config.toml
train_examples = 195000
crop_scale_min = 0.8
questions_per_image = 4
encoder_norm_position = "pre"
encoder_qk_norm = false
encoder_parallel_block = false
encoder_num_experts = 16
encoder_expert_mlp_ratio = 0.25
fusion_encoder_qk_norm = false
fusion_encoder_inner_norm = false
fusion_encoder_expert_mlp_ratio = 0.25
fusion_encoder_experts_per_token = 2
lr = 0.0013
shampoo_beta = 0.95
one_sided = false
Rows from block 3 of the image encoder of a small model that answers yes/no questions on an image's attributes, named by matrix and row number. Rows with one number within an expert belong to one neuron, the router's apart. Each number is 500 + 40 x the weight over its row's rms, rounded and kept within 0 to 999. All counts start at 0. Numbers have three digits each.
After each expert's rows are labels from the 100 images, of 14976, where the router gives the expert most weight on average: "colour at peak" is the nearest of a few named colours to the mean colour under the peak. Only what is clearly more common there than usual is listed. The data: streak pictures of flow and ridge fields. In brackets: how many of the 100, against the usual share in percent.
# router: slot weights (encoder.blocks.3.mlp.router.weight, 32x512, trained with AdamW), inputs 171-227
# up: expert up (encoder.blocks.3.mlp.up, 16x128x512), inputs 171-227
# down: expert down (encoder.blocks.3.mlp.down, 16x512x128, transposed), outputs 171-227

# expert 12
router.24:483422486497525486593432582485478531502489454561471518540540535494534485541512481384475510453561475477487506517543394526562415495529486478511528415487506448523535583483529
router.25:533409545487484487579461553495459503488554453571551510529544473505454455496520475441496474446551512492467459456565412510555479484493476525453493470541508448526478504503501
up.0:501473499484499476473498483530500507524440544569479549579500497501491523496483435541498518478499442508468636500504509500469507499546548485488481366464543513532404493503501
down.0:438499421513500568567416560500489506529654441466568484450474625506478478470499520473497469430474443528466431582475500470522487500559516502507553505519499457445507506531495
colour at peak: white (87 vs 5.6)

# expert 13
router.26:474526508525473470541449587406475559405490420504516511492486544536533532493473564525418481493522541496435445534463542482561437459457539484442548484485570402469513553501521
router.27:481460472535481467523455582451479531492543433497532450494494449545577525479431495485506504487540446469442474477480509483524425493494490500443521460517560435428518507439542
up.0:464499522507505498556523501502497564513496499536531453531492495535493405512513499529470446487455542398501464499501590499529534490503521452499470422491473526531457505447481
down.0:427474434511506471534500518502540478595504603504500547514498472526494499485436484469529509501550502452460537504442456500516534567487494500542498459444459488418497450498509
colour at peak: black (76 vs 6.2)

# expert 1
router.2:473516533550518483543470498552536478511597470518519531525529503483508469490545487448489484467465511411543465471554476518437456533545477472478499429489493553500445501516478
router.3:490566526483562523481461501573554497523544454487553517516513509519520483486538475406536514433469541397503498473531499507446490524510451465498561415539509565508471492539517
up.0:478529526499524515483505522510560525464506535501545490492537486512459515528495449423469528549500467498421451407546515472514526565535526487509491508496445444505494489519536
down.0:352487457531565490525544458532459521524536504541490522502494497530506535531424513495504431497523544475517470456531519469499467500539534488532514486423505455530503538503505
colour at peak: black (34 vs 6.2)

# expert 6
router.12:499484415497497474628458621478479505483510491492542479491450481527552447486476507454519530535487444487433431512501417562535485496567518554469439448547519479558498580465443
router.13:479466489501458543600498594474487497446480461519511524507436487569526455494485525527563478553476471458452464472502472535547437530509524525464530460531555423463520556470455
up.0:464534500493547446560474495490566471527517525501500497522497467502500489464498487500483494528592499585501531530476507493491459518492446496507507480470485530500560463511497
down.0:451566545500499481503500491480456505536465513527516521413458522490489551546497423416464457513477518498480538496518518499488509502507508459480544495502496515452451495508469
colour at peak: white (63 vs 5.6)

# expert 4
router.8:484499454496497509560457562440465530467553420541545547516465516503493474546520509448489491518514537477488503499508464500560449488549548568484505471531530409545529518516454
router.9:503500490547458514557443552474447536469530429545571511542499507471490515490495462439450502512458536530499543501515483480486466507552506523438543506495523478509575515462487
up.0:508500467447520500501500622487538541511485500500500501500500500454471512500414505561472440500541492554500496503544579549482500523500500508489505444481437500500500500473500
down.0:572540500476510625599492494490518504500553430436512541504460478514498583576505533505447479500626498446504590521460500506520631479500474499519498500469500539563522537500530
colour at peak: white (44 vs 5.6)

# expert 14
router.28:486471446512475508550508564479488472473502454550559567555460484499542477483493515418530450488457526514482503471537486540546433476495526525479475473526566422570495500491437
router.29:524516507448479427524471548458505547452551449543510504527437464545507491487543469453529488523508550482458520457517453591532441493488517509526516462529579461513469544462491
up.0:473460500524505590632493500510499500529497463504450463461502520567433450494427509564497513544500523500503501500564463500512586504495500498540492500453575443500592498499509
down.0:550458500512496510520482486443500500430488465490465565523567473467436490544464500467437528459541452569440475545515516545512516496502428491476509483518503500481455505449561
colour at peak: white (93 vs 5.6)

# expert 8
router.16:457447475526509549544437575489493515509475457524504552571509510524494435475543446418476503447469509468477529522507471514539449495550485569454547436467482468523521517440479
router.17:503469458517488522573419557499459537539543425539557557552572467490513401491566433464506475460447529451437494482512499503548491472510487557473556447451465468562544515466463
up.0:496528487505518565491487520509517544524460480504438547479480472487434502471486502608561504450462497408474549464507505478512577519457494508478485499514492486491456438506487
down.0:562492491489430415511546499489503500452506518423534434531549501527482466506525493426455563499575529535442508549585516500495532485579469468428501582485500509450503463526566
colour at peak: black (37 vs 6.2)